config.yaml
model: "sound classifier"
train_examples: 78125
num_classes: [20, 12, 3]
activation: "relu6"
depths: [5, 5, 5]
wave_strides: [5, 2, 2, 2, 2, 2]
expansion: 4
widths: [128, 160, 200]
init: "torch_default"
residual_init: "zero_last"
optimizer: "muon"
lr: 0.0021
adamw_lr_other_params: 0.002
sam_rho: 0.1
adamw_weight_decay_other_params: 0
Rows from block 10, named by matrix and row number. Each number is 128 + 24 x the weight over the matrix's rms, rounded and kept within 0 to 255. All counts start at 0. Numbers have three digits each.
# convs0: expand pointwise conv (model.blocks.10.convs.0.weight, 640x160x1), inputs 80-159
convs0.168:123153090089122120124116126153141142145146136145131113133098159129139133151137121082104169151128119146122112154144133105160153113116127116142106086159101160137088081113156139132139077126100131110086107096133149141127145106172145124109110119
convs0.169:132143114117147128140124118115131119119130124114130158120151121133123163087117111138148104121131108130122102138124140124146129096200118120137116125125132144139085128112108091130161111141135094117145126104129154135145119152124103119129110104
convs0.170:122133121132127128126138137121131123129129141131131129133123133129125126121126135129118127145129145120132115137137115137143120142143124133117120132119132120121136142133138144125118115124136133131131124128142120115138127124130128123137118123
convs0.171:137135131137118125129130121116131129136132125133128125134118135131123132121129145135141130136135120120121128122126128131138135124127119132122137126138120126141114132129124113128120133128129125123133119130126136123128125128136118135136117118
convs0.172:136161152111121133169149141129141091133161093144135143123123178135116116108157104123154111121120116111157146126108164128150131119126125146165166132168131139101116154130105144143120117172149128178155110159122163141128131125109125118102129115
convs0.173:131141153105166129091116134141107134131131157143137095135151121153091112125148166120103156163153112161116126152137106110125149120128110134106112130140092133062150101122138129131101140141108152145168132120104147116126141124155167144110130121
convs0.174:147128108145117138121135137147131126087170080114121139152125135138151103094155125122146101131143135065103142135120170110149130134105126164146108128143144128132115144118143148114154121119133141123120120110114126117129133148168107140146140137
convs0.175:105112110120104175160156150132136103076180187137112136110113093137106183114109108160089114139109163119130099147152140125191107141121145171154108131156135087097102124097107165095095180160129148127149171163122155060177157126136132111117166165
convs0.176:119137110105141137121133122134123122122148129106121143151144125137130148119101113163113128141124126109131137153149136130131111130118130172150134156132152117122131131132100151143120132127140126142157133097142109108090156166135110128137164116
convs0.177:139149134116134130131120126135107122123115123130131113129145151138132137145134141125131141139110121134125134125137125132138136145122130124128126134117132124153157116142116135141144126108111125140120129119140118121134126123132103117118119106
convs0.178:136130143090137130118113110137111108146125133139137125135120127144143132138125133132137142152114105137131149130143141140127152114112129136125119131151124150145139137142121136111154125134138156132143127108115137145145135121121175117131125112
convs0.179:161098111166101114143087081164166089109073082152116111115168163082099107137181120141120088129131096124096115115106088120143122128118083178094097092092136178155144097180114181101168077130114105088130133102141158145053120115127100097129117108
convs0.180:211119108126092113160097138102168076103129136095147104055111092092135122123108112127140138118136161154144145140180172107197134158126124116112161165143090106047157110111105158094184137130111155125130128133105188135182163079159188090141109075
convs0.181:150134123126093182133137161129064123161090149167123141146176141114131153112134166101168152186141109123127135136144125097127140136129156123084122132110154163109131157105104099144156112123128094134149124099153163175125109142102116133095140129
convs0.182:123102131127106143112132105140163111128126122161086173151151120128158136164088116078124148164103132098096152109125118129095111106118132100176136110137124131090119138096168147127112137140122114116146137124146158129130127082133109120172134112
convs0.183:126139125133125118123126131129123129135129127128128122120113130129128134123127121123136133122129123126128120133132131119126132126123123137131139123124123125132118137126125122128131116126126120124137118129131133127135132133131118130125123119
convs0.184:122143131130118131120130121121126130133134131135129138130123135134131133128127128126142136134130125121117118119132127128125129128121126132128133127140118122131121135126121124123125123118135131136123119134122135129128120130123124130124128126
convs0.185:077107153138137070114085117142104126119119121136160180158089096126143145134140084126122115108115173164114148196091169180103106119129134100128159139159137154091092082092155121137191139124101086129150136062134131149087085173170097090157125139
convs0.186:143168153113140120145141120140113155141121115141122104126128119086129158109126128113122163130146154106147152149119116120131079129125124132158117112118093152084147160114138141112085114120118141120125092114147126115104157151115151123098111121
convs0.187:139093125152121146117135147144140120133121141153137118120124152146133142172120139136121175117119085114110129148151105113138134084121113096118145129111111146130114138112105130125171126116114148110102175120124116152154131095169161133111132109
convs0.188:133154187138122111150168167103141184096131148108154111127086126140138106103088122153140136187128136134107090129098122116108112129118149170138131151164130202117147150126123126102117110167150064138163103161130120117151095120135162111109105123
convs0.189:153124111112108125112136112160142131138133145108136137129108142140102132122117133151132096110136139094110132141138133128120129123129111139153150108148130151112137119145125117128120141147097142112129140133105129121125136126144149097121145136
convs0.190:119145157126113100098099108147134095153112137134116129153146103112089127106140125101114155136119145171126112116112143131132118180150153099148130159128064128084141110138121106095120127144136095116147145137106099090142092200113188110147094121
convs0.191:111134168111080107178162101147082106154133100082147059102114129139104134142084166103104146131086115117156147105185161106143125066127099081122204119108104140116146087167156130162210129112081147130140053162130159133200099069141074106146074111
convs0.192:167130175095148162090180127103072115136157149152126069148144095115166112153096110151131067134107150138112153114162159092139111158135104106131133134171126129118147151137134105135121113098136112139140151125122131139119107120140154118143128142
convs0.193:115125132147113162096148096117151157137139125167100124086105147120123123130151113147100163124161125146118131144113135139146151104111106171126138121139115145123127160135118142134148102098112121134177155107127141150127112115145124138114087139
convs0.194:121144091153121114100140135124103143128112110107146146132096120104101135105109170170098116129150145109071150132113115119153111150120145141113139101137143139086135099166149130120155151107120151133100078147165143123136126132102102116133143111
convs0.195:126101104123101137115172157161161122138140149153098123112140120114150098135111130116109133105121134075151129131120114119152136161160137174136175109154130106107135116137111147091106135208096135112074129091123106102107159160116113099109165149
convs0.196:154120156130171162146067178095189139074113119108071147123092143133118085171159089114105093116092140115141112181151138173091137110087114098149113139105123086131135178090117057128112146145116107117087154200159144153157122157207090089132168115
convs0.197:120133130125145159137162153139121146126133140187156155118117112085142182090111101159137128168171123151164125136166159134094103096129096069151126104101191164098056086123061136120120152133168093123121119113119132155153083144106145156140116118
convs0.198:127131125128126125131134132125134126137128129124127125131130138124135132129126131133134127131128125122126128123135131127126131127122129132128128124133126123131131130125125119132121130122126125138141123132122126125130127131131120134122124126
convs0.199:151089124126085120120128151107163134131092127130112132126134118120135123133131143136126110133088145113139120116148128125111131102126125083165140090136128134111093131113139132082099118103141151121121180096096115100121105136109106141099127121
convs0.200:133132128122131127128126128124133123132133130128123128128128131127132133128128129124132124134125127126128130127129123127131125133122124125132134129129122132128127125133128122125129128126125132127129129131123129129128131124126120127128123120
convs0.201:161100157154165129144098139154093106125106153164128148124113135105121134129114132175126161117119174113121082149094125133170137083155135118125123136172149131129141135141159102136128130177165098111126142111102161120127112141117141130141100151
convs0.202:102115102125130139128143112116147146115161109118122113150140103148121127122104131122129124125140115110142124129126141128132120168105146134147090112130131118155104107156137133117109116147139114149121117129135154140132099130130112124127149125
convs0.203:129127121129129134126136132125130134123129121136123122122123119130134143134125136119139137138128126131125119123119120134134136132126123123128136134124131118121116118132138128114136130115137133132129131127134143131135135132124116117133126129
convs0.204:121141131133128149108135126108106136141135109165137140102105154117144115154103136134116140150150132152132133151121156106113142128142132131119130135150140125129138120121137147126123134110126148111145135109117098128139137110171136144119130096
convs0.205:086000132148130109086107081081094131089132103183147142134069165122078128144157170169136084084064167170062133187079103089046054166167074193086113109150144117128167149131150060076070136146110141108133122101129125144169226088111136166141157083
convs0.206:124130123135121127121114115142120123137130128143140127123106142119136125140134121140112143122120129134124126128120126139142139122116126126130131145131125147121112144141126125128145122138126148129120120121117144137137122151141133138127116119
convs0.207:184099135117134101151129130110131147122109186170158066155164173126124107112178075176059179074112133188129104138172136161147117110118106146079154182081157160108112115118097125129132094149155137093132149108146062146150147129096149141114107139
convs0.208:130152138169175118090098156158104128114102097151131173150160105135123132115131093128176125151173164114110170184144152168101151124113118152169142120080155119157161097121115120138097085113134156109112175127139145132103167146101129125140125070
convs0.209:145141129127132135126125115122139128134133125124130117133136114135132129130126120132125135134117133140109121128127136133127134126117132121130139138119118120126130126128122110117127126136131124137142124131119131125133128149123133117141113122
convs0.210:109120144114159098122116098085147129106108134131122125097088056162145140086165127121105034161077133122095105136152088173158138156096102106112182172124115162152137172130098079155156149137106107142047122157137202143145119172077102069159128133
convs0.211:122072123136077136099145120077178081134102146142105125159166056195102094116152097154109167126139182109108055121190130111106116123148081108101157087105114135080133092117140129108098149149141120126178151080074115092121093205117101148102143151
convs0.212:131138115162126069152150130102160111136148129104146134146132128157116123152103149117116126120077119160163153104173137129116128155125139116105105150100132112116124150134166176119145142126112146125152119131155131112120119162102121127138120149
convs0.213:151124141113132116123151097120132118159138126141138123124138139124132141152105129130137136137112133136101138114130138134152140128113137103122146111079126118126110143139132108134136134112121124138136138114123170130139128137117133135138115119
convs0.214:184136118135130107157115113197105158171143170105082100109135097146107082090170115092133175138133142145099163112131134104159110125092095158139176138132156118090089107055125173097121111136087120116122107153138123126122142104092109103110119117
convs0.215:156125134101131145139135122138122133139128128123117122121124138125121142116154134140117126138101131101105141131134115127126145123130121117132148120112125126135151142131107136138144123126126115131134123151133130114125116140131106128105128128
convs0.216:109165151134090154227088128072150103042185067203163077093084129125134111145101076164022121045176094144112096239130139208149116160146110130108167065083170115054118100072173137101117164108078137058086076117100148123114087098142132096152125101
convs0.217:146123105117135135149113133104133107072158143101143140140124119143139136131135157112167107143141139129131110097152118165139122108149106149105148146136097113119114157121130088121165121119142105124140120115156157130100095162121132123129115125
convs0.218:127126145110111150133109102117134095084063088125093129143129191089175082139135140156156157136110151164099135181092132110150107170128109140127109152147151127130189091151110121115115152133151108105108130109099136107163154108150115099093095171
convs0.219:117164089146150135141140125142139185130179114106114157145114166152140101110104136152121069107174135139145178194119106154126134086189077170113133118119159154148137134152152140145135138092099133061113111062142110164129136119133130164141143103
convs0.220:175105158154058086157192168209111057189139107133114116149129118169141136112154140100146094135170092132078102156159091104127077122190091154120092173079131108102134178112165149111119142154148181088103119156150130164114171105184123153107138066
convs0.221:160161148078116127143127131114095143111105110061127116081098168111055174140128133131105131151165146173084095080091101107128126101086151170088048107116110128167157141085092171135071129143213164126145126144170111154160094109089122187127119111
convs0.222:129137128126123124126137128135136120135125130129125135125125143130132133129123129130136129126128120128132131119127128125130123121127122132127131128130124132135125135131125117127127129129133125131129120128122132122134123124124123134125123127
convs0.223:079126188141117107159146151072146153128125142173165138126155108153091114189125161104077092148137198095110168094161164118154098142145134125149096137112096161119130105156132184141100152088117159096140160092102140089105170169129116113112111081
convs0.224:127146146124123134120142124138138117136117139122106116110142141133146132134127113129128114139117146133108119122124137134137102110113124147134150134123118127110128144110106109113144148123140144111130145133096160105144140151146103120107142169
convs0.225:143107129147134124124128096114105116072109144145076082075143079108099150081097166083114116145112106110072101125140123148076135141126171092090144130115129096149096124125175158105121093160101091083174094115117159139157077137174103143167139165
convs0.226:117120112126128134117141131145132136127141129121116124131123127132131132116120134129127122112124120134139131140130129126130125125124135129124135137127123130135134113115109131131125133120139112144129124133129133115121129137134120124125132113
convs0.227:107102133118097176105146144103132120091151162142131127121079136123111147138122139121143104169165071138132158150164116134168157199055143158151108092198139099069159184107166142124154130111136121142127107171146196104127150113084126101154153079
convs0.228:131127137157095148177155116135076122084116123125160064137099141076112103131177093067162132142143111172159141095150152152115128131146078078101107123092194190193145122105147087153155124172097098055094070124118195145094120152168123173103109134
convs0.229:112158179173154128127121141162108116087176143162118127157121124085177112080134147127141111170109132135132130128081120144142150100130117200068109091113123187165076142202101102138158041111151105151125105109162106181166139121133145138123087113
convs0.230:119137125109109136125137104112117142135155139125130126127129134128117115105113114123093138120111130145145120127137138139140149137152089100147105136123114131118122122139113109132134133157127131130120097129125140120116109139119153134150094132
convs0.231:116116162118079158167132109149096145090130130104112123119129137166132124138114122166176099152110104095140148068147144129133110108137130096142165132130105120155132196100133143107101139169175088095187139130122134147142135129138162104081123136
convs0.232:116146116122103125123122147144150118097121111151104112155128134124138153124113125104143151130107131119112120130163125122120112117122129129139110112106137125128131137152134136125133125146110107141107136117126113141158121125108135132140131098
convs0.233:144136129114107132147140104132128129121107111138127132110137127125134113129114158142142120140106134125127141116124123138107106130120142135159116130118116135126124127136119120123128122139138154130152149117118142104108117132127121113125132127
convs0.234:116116110127147119137161124115175143141134150136155118108095134141110148134131129118143138138139126131155105137129129126136127096108114103112156090131122146119109127127142142134150147111107159126153124136132125096132121117154128116136117100
convs0.235:165098169104152132141100113070192104110106149151110173128024107093080133148148126121101110118083134150089114148197152085156226118116085034129112165130123058147096143109193133134121191176143134105107126125154088142127096152138153086169150111
convs0.236:089139142134106146128124143118127130090153141122156105112104108127144170111158143148128156162106104130139158126087147153158149146144119117138134146168144122130143153142144123115124131122154089137120135092112091142110128125120166128097107109
convs0.237:123127121120133133123133129127125116130127127130122140121132138123132129125127130128144134129127122133131125136125125122128138124125126132121132134127128131128124133132133129139128129126125137132132125123124135131133124128126118127122120129
convs0.238:131137125128149125112117115108143126131166124137090114134135134129116114139121109129144121125127116153089138128129125124122122116128138116114162114127134118139140130118125124124120137113144142110115117162130105116119138092144139138129119126
convs0.239:124122134126135134116124128137125133128129130121123131129126137116136123117117122116131125130115121128128134123133134126132145143125113125119125138130116137119114122122127126120131138136117120127134124137124130122120132125135133128144125110
convs0.240:157102124129122112120156123068184131091143111146159096119121098157154129111092087149161133110138130135132061130132116152164159151130114116118155135131129114138105116114152128096128158158142098118135118104102154133090126111155077129135090158
convs0.241:135135088107135167132143117108143179119137131151128166141151141180118120083132112137115109130154138119167138185112134162164152132151141107122136151146115113106121107097153090127108115144102095120143081138149115141138106142115124100162126153
convs0.242:100122162120103171128158140115140107138117153170135125151116118136123102143147132150119189148143106129122114147113177088111110129139147192107118152103119168097171173143129125108141123110162123117148109175137126181167150116136164202092089071
convs0.243:113143133116156136163136092098158126148130144121129104153157156105127121150146119132144089122080158132146160159138103141140110119132151158131119112172121131133108122127105117129094106146087089154129159127116132119130139117096091151141135145
convs0.244:135120127122142118125130115136127132141120128115133125130122123112122126118110138131138131131120134134128135128121129116141126102128120143120142118131123115114129132124124105129128135124135126135134134112124138113133127124124143130138132130
convs0.245:142109139117122128088128125145145125137153140142113126147081121106118132143090113099122124149117152118099145121158120166111116115103122147106152142129144137115148098166111120127157120150137094117137129138086096153145140088150148134143108146
convs0.246:114137150121114122138130129147131126142137140129117115155087125152141125122146141099141158119115119105141126136142160133144133129116121122130129129138138113145134133134115144105134145118133131136132126124126139123150130103127095097117125150
convs0.247:128124118120131123117129126123138122126125127132121126128127134129137133130126128127130130130123127121124121128130124129131136132133124134137131133136130125127121127136111125132120127121130121131131121132139130124129130128129121120119126122
convs0.248:119133138128134128116141104129134113123135123142130148121115106136145113122121137115153146132108128151113102112141115115125149125151119137129116145155128110113121129118121127135160111153130123145109141126129125114122133117134118123118155105
convs0.249:211089121129162105143133167154108118135119176135168095155111162108147100177182097111117174046109147191136086143147138190079141128152150098076105143120183166143154135084144086144142170101164140127135118114143106169137143139153113141081158150
convs0.250:122122090152087141080114116133071159136159120152136100129080131149164097101126130169105158120078162113193112139178119149187166131072139140117081154150150187128104164124102131110133102088099164099086083098157158130141164113158128132131074087
convs0.251:055157143171132094153159202102179154133086154109109099075109141176201087078143172123111175087140119171107137128149062234080133150075124110127144157167144115163104103205036139091152213160112168103035081110107169140132177134123133101048162158
convs0.252:139184102131163145119110142201120136151127085108140129073155090116104097103150121105168136094121123119128112151140030068108111104121126181155153066078120176129093183173117160090085089085157120143164137160105084101131150116125130165031181142
convs0.253:147145123129142153146128138127109127104128119126124116145118134146141135160128107147130127137145128132110097121162123139115110100101113116109148145124137158120110121129111128110148115146108153145139129142124134127121138128121137108118110116
convs0.254:107075121075148102143191166135149159096135163144151117161129081148097128063090136120135079131138157119125111179156121152155145125078157117168143186120100141102123133136095166051163125195102141096078143115162172138130190194087172084166107060
convs0.255:131084103150142138150131130140088130144142097094113099111125130110094142126093124098087113137114106127118137088125131143106114142112171092114145124148164126123151137145130127125113179113133106128124081144116096124123136105124102179113120145
convs0.256:146141094127150146096120115074110128138142102129128089156126123103139150124129167111112160131158132096128141130135161161152117129166135113109126181099166158164103124131112135168118137133124118148116127119136118115099107167103194127102143109
convs0.257:177121207176148162117116144116179089136198185138131191110103170159162175143133133136134201140088109141184149058150117094131063139163115101149100124088130142160118136188154169155098118148087091024112166177119145162111131142126107120130108118
convs0.258:117145114128117122121134124114115104140122113127140130145128117107130132129106139128122132123152106117119109107138128113128125126120131134136143130128128125116139125130143118122122124105141122147128124138126125140116140109151125138132138117
convs0.259:136131127116128122130140130130133117126127124130122130127125140128125121128130126123133123131131125123128120119137121124136133131126124134128133129128125123127131130134123119131128127126126123142139128125128126126122133134129120127126125131
convs0.260:154104146151129117125121050152143119119076148081168147115095137105131100130158127081045126138077097150132079135138097120135145106111126117069099132162114157170174105174176156138144055116123145116159063093076142145077085135157136137089094169
convs0.261:086112203141079114113117134124215095152136106187163124110126146091143151154131159121093168087122162116172111125158142143211124117073107143133144122200148118074147193114124107120096174123104062143148172097100181155094146067098125133181133123
convs0.262:115113128152115115139096111113121119128113131165163134143084140152083153135155119082119126129136137146151163112101119162109133147132100147131062147116116124112103112124149130129132144132140127102120126106114111137145160135129126131097110109
convs0.263:185165142072077153109168115190148137147124121137138130138128179135094153123140125159109140099109119133150128168125116140129104099124115120089109136164125188136117156115138130118113124182110127124113175120092113122097138125146138141125148166
convs0.264:120134163140112170127142145133168116101144096136161110132173080128122149183066143195116138149165158073115168112099158088135140131008139211103142101136146108087156165090146134177134132138105090102177157156144093157153159118142069154107118136
convs0.265:124131119131124132142139132135125117133133130136137142133119129136141137116115135117133123128111137134128120101135128135140134125134123104129126131140130125136111130128110120132142122133129128127130130136122123131119121135109123130111141112
convs0.266:140125161180206145144123136187141168120134103122221152162140114130164109157171122102142143111109131114177082101148190118190152145144137125103194137192138176171147098111147149091140163157117104185109130135162147199149109117167171201181120190
convs0.267:160089153128136112208110169135068167190156118239144149120183109061202192149138139141132121171085166151169187109156173145097144092125140122096109112130157122153088099103135170078097181079171144086168121103106124168133034158182130174119100094
convs0.268:181141125119116062204112109186118107125087102094169135175113175157118092161131163118142118072093118115171164109137124171169120120134145110131130151153163192141099169135108093123131166159126155098148147171114116137099144090144120139101123155
convs0.269:134142104121104116126115142120161159129141140133146125147115133084139132135122099084121146163116113136145146145134144134121110127127102129090122139124094100133094105122101105133115134168094121112107118087118107130128124124119116148141111108
convs0.270:073151165157105122136110154099127147097136092139156152135163119117142117105070156110108140155129175124098158128102061147138076150081134125174096152128150136128142109124147119117170163105111114152127090149188145069134155133086132115089181112
convs0.271:137153094131208122137137164076102135155114151111186132059152127125144105150155155164180189206085102109106124162124087114142100127095121109162135107132105173102151136086084106159150166114116117139149108175097113173111116113144082094153139111
convs0.272:138136123131129131136132110126137126132133124128136119124126127141137125122129135125139128125098124129121128130132131126142119117109106138144127136117117131128118142129110122115121115128118134138130119137123134115121120129126136140119118113
convs0.273:097120090155124095122123093126130145158132172132090144138118138138119136123136134095146104152121142131137096128112132098124114131140128118136129149130168095123151148114152129082146100162132113108128091115126123137124088143145152125148131083
convs0.274:151124144136123144090113157109112110102128125143147119136170137133118135141118131087119138143114119137116155124167149129117126146120145124107133119125156146151107141148113147141153121144121116162129142122161123153145129127130130156089142133
convs0.275:164102121141108137141128141122132138139152145108124115153127123112122131135129120103118141142120134118134116120122134121100120115135141139132137132115098121142129141157120153141153127090137148145150124128107123114113104108123125124138132138
convs0.276:209087103119121148121170178158070149195092100085140177091136073133144192195129119192161226178107085076132185185150107120051153090105132062093145120043150143170128077009167161098059214093156168103113143117184087121120096141160084126102137123
convs0.277:144135124101111137119124123149097126114148127139119121131126118124124147120110138120120114135104140130116135120126110133122124140155124147128127122121137138151121150146122123129113127111120142145111128150118120121117130143118137150125091114
convs0.278:122153130106115125132155124108127119113148139130143143136102113156134078073051155131126122110186129147139174129080173072123139155156147205119080126165092131141146058123132151146104180158159133129141165163140154143109116135149177108190120136
convs0.279:118143105136142129166119121150137120152073135138126116097148161126126114160128137137088116132131163133116122136105137109161145122159124153105157091127132133133143097144111102126195136080120147133131125128139148105146092098128107127112108111
convs0.280:129125123132122129128132123132125130133133130130127133131123138125130127127123131133130125124123125120127127123130126125127128128128127126126133124128125126133127135131128125129134125128124127128132119131124123128131127125122119133131126125
convs0.281:183126190080127157095194161115021139121215182143140036176144114073157143122099078168099048103068131189113117082151165068127072125162155131137153112117123122086143107157128147154131175114121143074116154130099183112140076127117167176115113134
convs0.282:156153089122120124115125121163147093133107138145111073145161152111098122161111077205091103051105139156165134098117194133179143184133160120170141141137070115169047108129055146145160137136137111127133165116151152074052163153152205120116081123
convs0.283:114149137141096114091127177143117124139128117172113122113110230130105105132156161136128062098181174113077092145110148170109137107080138095177133125126138134111152179123159202156149135095127113146142119150095130123151157115099142151100148162
convs0.284:139125123126113129121117132142122133133109130127151134123122135141114121108132115149140106120123098110123119140136126117136133103107120124131128130153116140124117136133143114130120138123127136107135140121118128127135149133128127138116150121
convs0.285:099150144114077153113137156104131164155149119115128123139118133099126100091113053151096123112132145109143130154140175142162143148111099126144159149151109144096097158146087111089177135149115106154120088112148141155151140147148139107140072140
convs0.286:115104139108153121138115161147126172123145091095133112117156124118179128099133134108101133136143099147102143130137132174142149137136099129110137150130145173109150110150093148120126107137132125135125142100112161133125128131087150100143137152
convs0.287:130139131124128121130135133128126120132124127127123133131133137127134129130134130134133131133128115129127133122128120124127130123123123127129135123130129125134128130130122126125133118123129129134134127123128130125132123122126126129123130124
convs0.288:158040139126186106140068134186150105086193089151159135115135086076151099124080123112101133115153113102139162077091108178089133092137144073123084052139125112122088075165148119147100116122150033114206125098099138186148152193128087091111160120
convs0.289:117123122130147117133126118126143127125127132127121124125116119125126121133112143127132121127122126135127126135138126102143149126120126138122152141121119133120145127121143127144115113126158109142119161142127127124113130123122129145131110110
convs0.290:126134121130128124124132124132135123127132131130129124131127137123128129127128130127129123126126129124127123121130121129129129127128124131127129131136124123128130127127124118134132121130132130137137122130129130125127126129131123129128127124
convs0.291:174111201114104135130160124119117102133121108130140093175109112146140102104096119137124126128125077114086127158129121091136119110125101125117148146121071098118108153115114157100116150126141138123118105116080135121130138117130115156140111160
convs0.292:131131133134145155089081089108159097132143144120130102131083116149140103142120109166165115078086118121112143111139108116131143130121132135139141172165103175152100179134127148111137126160084120134142100120120146164152138189143125110164094155
convs0.293:113123125113120125120137122120125129138130126117123128127128126126119125114125131136133116126126116114127119130147129111141129132125135135110133138141137125113133140125137143132125129119126126122137141138141143133136136147131126126117135118
convs0.294:120128132117134122145137134120138110129137136127128138133129135121112131129122135162141130122139117128122126124127132130133117145120136134122128114136127118137128129129119139126131137122122133140143113135130135134132131130126129121114140120
convs0.295:129101115113116142158148112117137108140117122156143152156140114109115148191111104129152135133121130135111156143136149101135151137104140149151111134112110141099109121124123153143112133160116129118154118116121144116121144154130121120123134119
convs0.296:111148154140120152106128124108122126128100125124142123113106131129134108132102150124154127111118117115118129103114114136144122146103128120150116133139109109102144133107140159099125136144135137137115123126146139137130134137128116116148110123
convs0.297:107094173120141118141131148084131110143119106157164121138138102140114114143107117151146118138119121112138142108141151120138110116125139142132144147145109104103137138134157143156122109150106136107129134121104099133149123115141144108146137115
convs0.298:114072124126114133145125147152136156113138135161131131133132165153141126137128158123125132131133119092122117105130108130121125126129101138127124129132121127130121146126103116128082127143130123108133115118135131148135097127109129151152151138
convs0.299:124080125154148114102161138148193156153110125155126125120131090104183117129141152147111112136100151095150134140100144134161121123153099132095195131127120129162127107110179136131167159145107147132099129117087110124166128158127168138185125124
convs0.300:107097116141100129154151117149123143111109144157103162089135152140124095097145077136114150152161156113115133143124152137137132143139098101119120123104144139098142121106142114185138124119105135137103131146122145111143158144099119171096112082
convs0.301:134121146117145099146192146140132147079109134158085141138136097094108097151131153122137088086100125115142200120125119138122108147165131112158124133132130136107145137111157094154119174153131137144143123121120125074114097107111104103171160149
convs0.302:129137128123130127128135126127127122128129128125128132124130130130134133121132126129126133134120125131128124120125121122128127127128131131126132133126124128129127126126123123131122127126127124134138127130122130120127126130125116134124121123
convs0.303:127115132118116129108153153131135184133153157135117137141101126161120084136134060177104133133129174174122110178108130097156167155122139164116103134151174178130089151163118117142172083117077149085099149163163115147079123124147125117131088098
convs0.304:187158137135142141129103182123131160142138101099128129140149129140145123101153147147164129063158104130130164109122154162156152166122077113144129167120095086121132148163116125094173105137098081165105108104125117141111164151152174106124099138
convs0.305:171109106119158129119095145087226121088128097125141142129082097165123103150147105159089069138172108147154089151174128141114119119149113098150149084103154124146086165163143144112167129145180171137215079094098139132125148107136110138077194158
convs0.306:136082103102131164055114176111143157145125130121077130120082155118122133113126134144155145149127149132169071118070133163162158128134127146144083162157084160079126135126117117112122148129150130153141111140104147126177136130107145104091104109
convs0.307:124132182142133121139097093130114074142137140088118146174143115127139116199146105154133144076120161125101174144100118173122176163143145114109126153143137137135096144178086145099125132188097108133114151093066100114108120147120208106114138111
convs0.308:135112151102123121118103105110115143148096127139138108151158141167120134123121133120123126152134112158136139135147133133135131117117122154106116116144139152119138125131147120130127121139107133107139128125133121140122122147152128133128142117
convs0.309:128139140127115138121132126133135126135141128122128138130122139126133132117132128134141127121106131121144136126119135134124135131133123133134125126133128133131119132135117123121124127131130124135130121134114134123135130127139117126121129120
convs0.310:119102119145127116117149128105119157149135136138162141126114119104116140126110139120142150152131109111115108118129107137136132120135106116137145133145125094097115133147077116140127123103141122141126135116108119111111127104147127168110129137
convs0.311:149088084146102064160148085133122170127090084164219086118122137165186133120143098116138092116106115163107151121163181111167102092100142108160086076113053100113131087145171177148112112128108116126183144144119148132126151118117126079105113095
convs0.312:148162097086159134119122109135077113163124168138123139170069050113127119093098085168127055111114072159067152118089139134176137157152120115164130204092115136121137135125137136151107148103114082115122157160103130141126111119172122089074114131
convs0.313:115155110129122094149138132155151132102125121144122160134119146127114128120136135117143110128168122125160123134158117130136127118108096140124107143128134124134117127120131110115135114145133123131125122131124126116148117151149130116106119152
convs0.314:175142101109180120129088139116135160172116120126159079083060123177105112059127126152101154123144107120110107131156137166122126165130154133111102117092153144117109100059189125140154101127053189131087163045109105109112108121111106097155131119
convs0.315:134141126137132134119128130119114134127129132129119134127139123121128131124105104130118144099100140132139114137127145120140133132127110129145118132131120130141111140129127121119143118154110142126129109119148116128131129141149145142126107147
convs0.316:143091068120104138169127098111122131108161135096127163173136145140117148138108114156146112125114117102145102160148145122137138151174148086154144130108143109151125138137123130089129141100147105121168146143160177166132133136088123134117127098
convs0.317:125145140117129133106125126148129121137111116136125127109125130123141147116122127140137125123126119119128138139132125127127128123127124145136137127140124141136116147145120121116128130123122141130130118131122127108139133138121121125125130145
convs0.318:089122210109127115152197137130070096100087149124110212177159123120088101084097166115064110162094099110116139157130153105131180106135151107150110106132102114175165141157109133092102082047103167143154172064199119126117116124093130124132130142
convs0.319:126134128124122122124136125129132133132131133135126130129128135129128133125125134137136124128126128121129128118129121127134126126124120129133129128137125122132132130130120127129121128125129133132138119129126132118127126126129125135122120125
convs0.320:142120204213244178166104130149157085209223222086165172104128172195154177120114108109127139141184159130153215074198125153132098117186158071198089134095091172163124140169125151128092122153072106065117111120130152154133140162096112127120171122
convs0.321:134112136115119115122133114126135130111127145136136119126169111134119140162135115161157108156112111159124114138127140121125114115128147103156116128103111120121136109124142135129138120127136150160148106159153158125120135131117132143123134140
convs0.322:106132117093135106148142124077111161110118138123126146116122137107124152124089116141126106148150116148134105102136150113129117134111135089143137123142141126162154116135143103119116123139143135148133146151114095131158105126150089114122133075
convs0.323:151114135174113099153108209171096128167121093124122122135110129178175131102117168112145104067140134086094147092138117177119153187176147113085120142118076122115111175141105169117164198186108116144110060107115181116101111155094123150102129098
convs0.324:153096096184132103115127070154114153180068111083119111116108110077049132085117143068122125119084125067121122087073138130093108127138144194148130097130143162116137123091130126165179110126130148100138162094119157109152128144147101119160111113
convs0.325:125091154143167142081100127089134117089118130153153124121136119140080092149156129106164143182141140098139112150075166101138142099099140132123137195090144128224153101117114110135146080108123114099124224131144131132126086111147197094094105066
convs0.326:120125141108150120148126111146117151116132125106110109127164105138103140117119142124134139122136142107107135123107145095117140124103104126135145083146110113101114129140168139125100127117162123152143152154125104121119130129112170139101166131
convs0.327:119129093127150107111148111146131151163131160118059133122147097132150067110058142157091133144117153129147159124107130138080129146136136158134104115128134140132119086135156115130126143134144149119118134165139118117109154076092137138137150115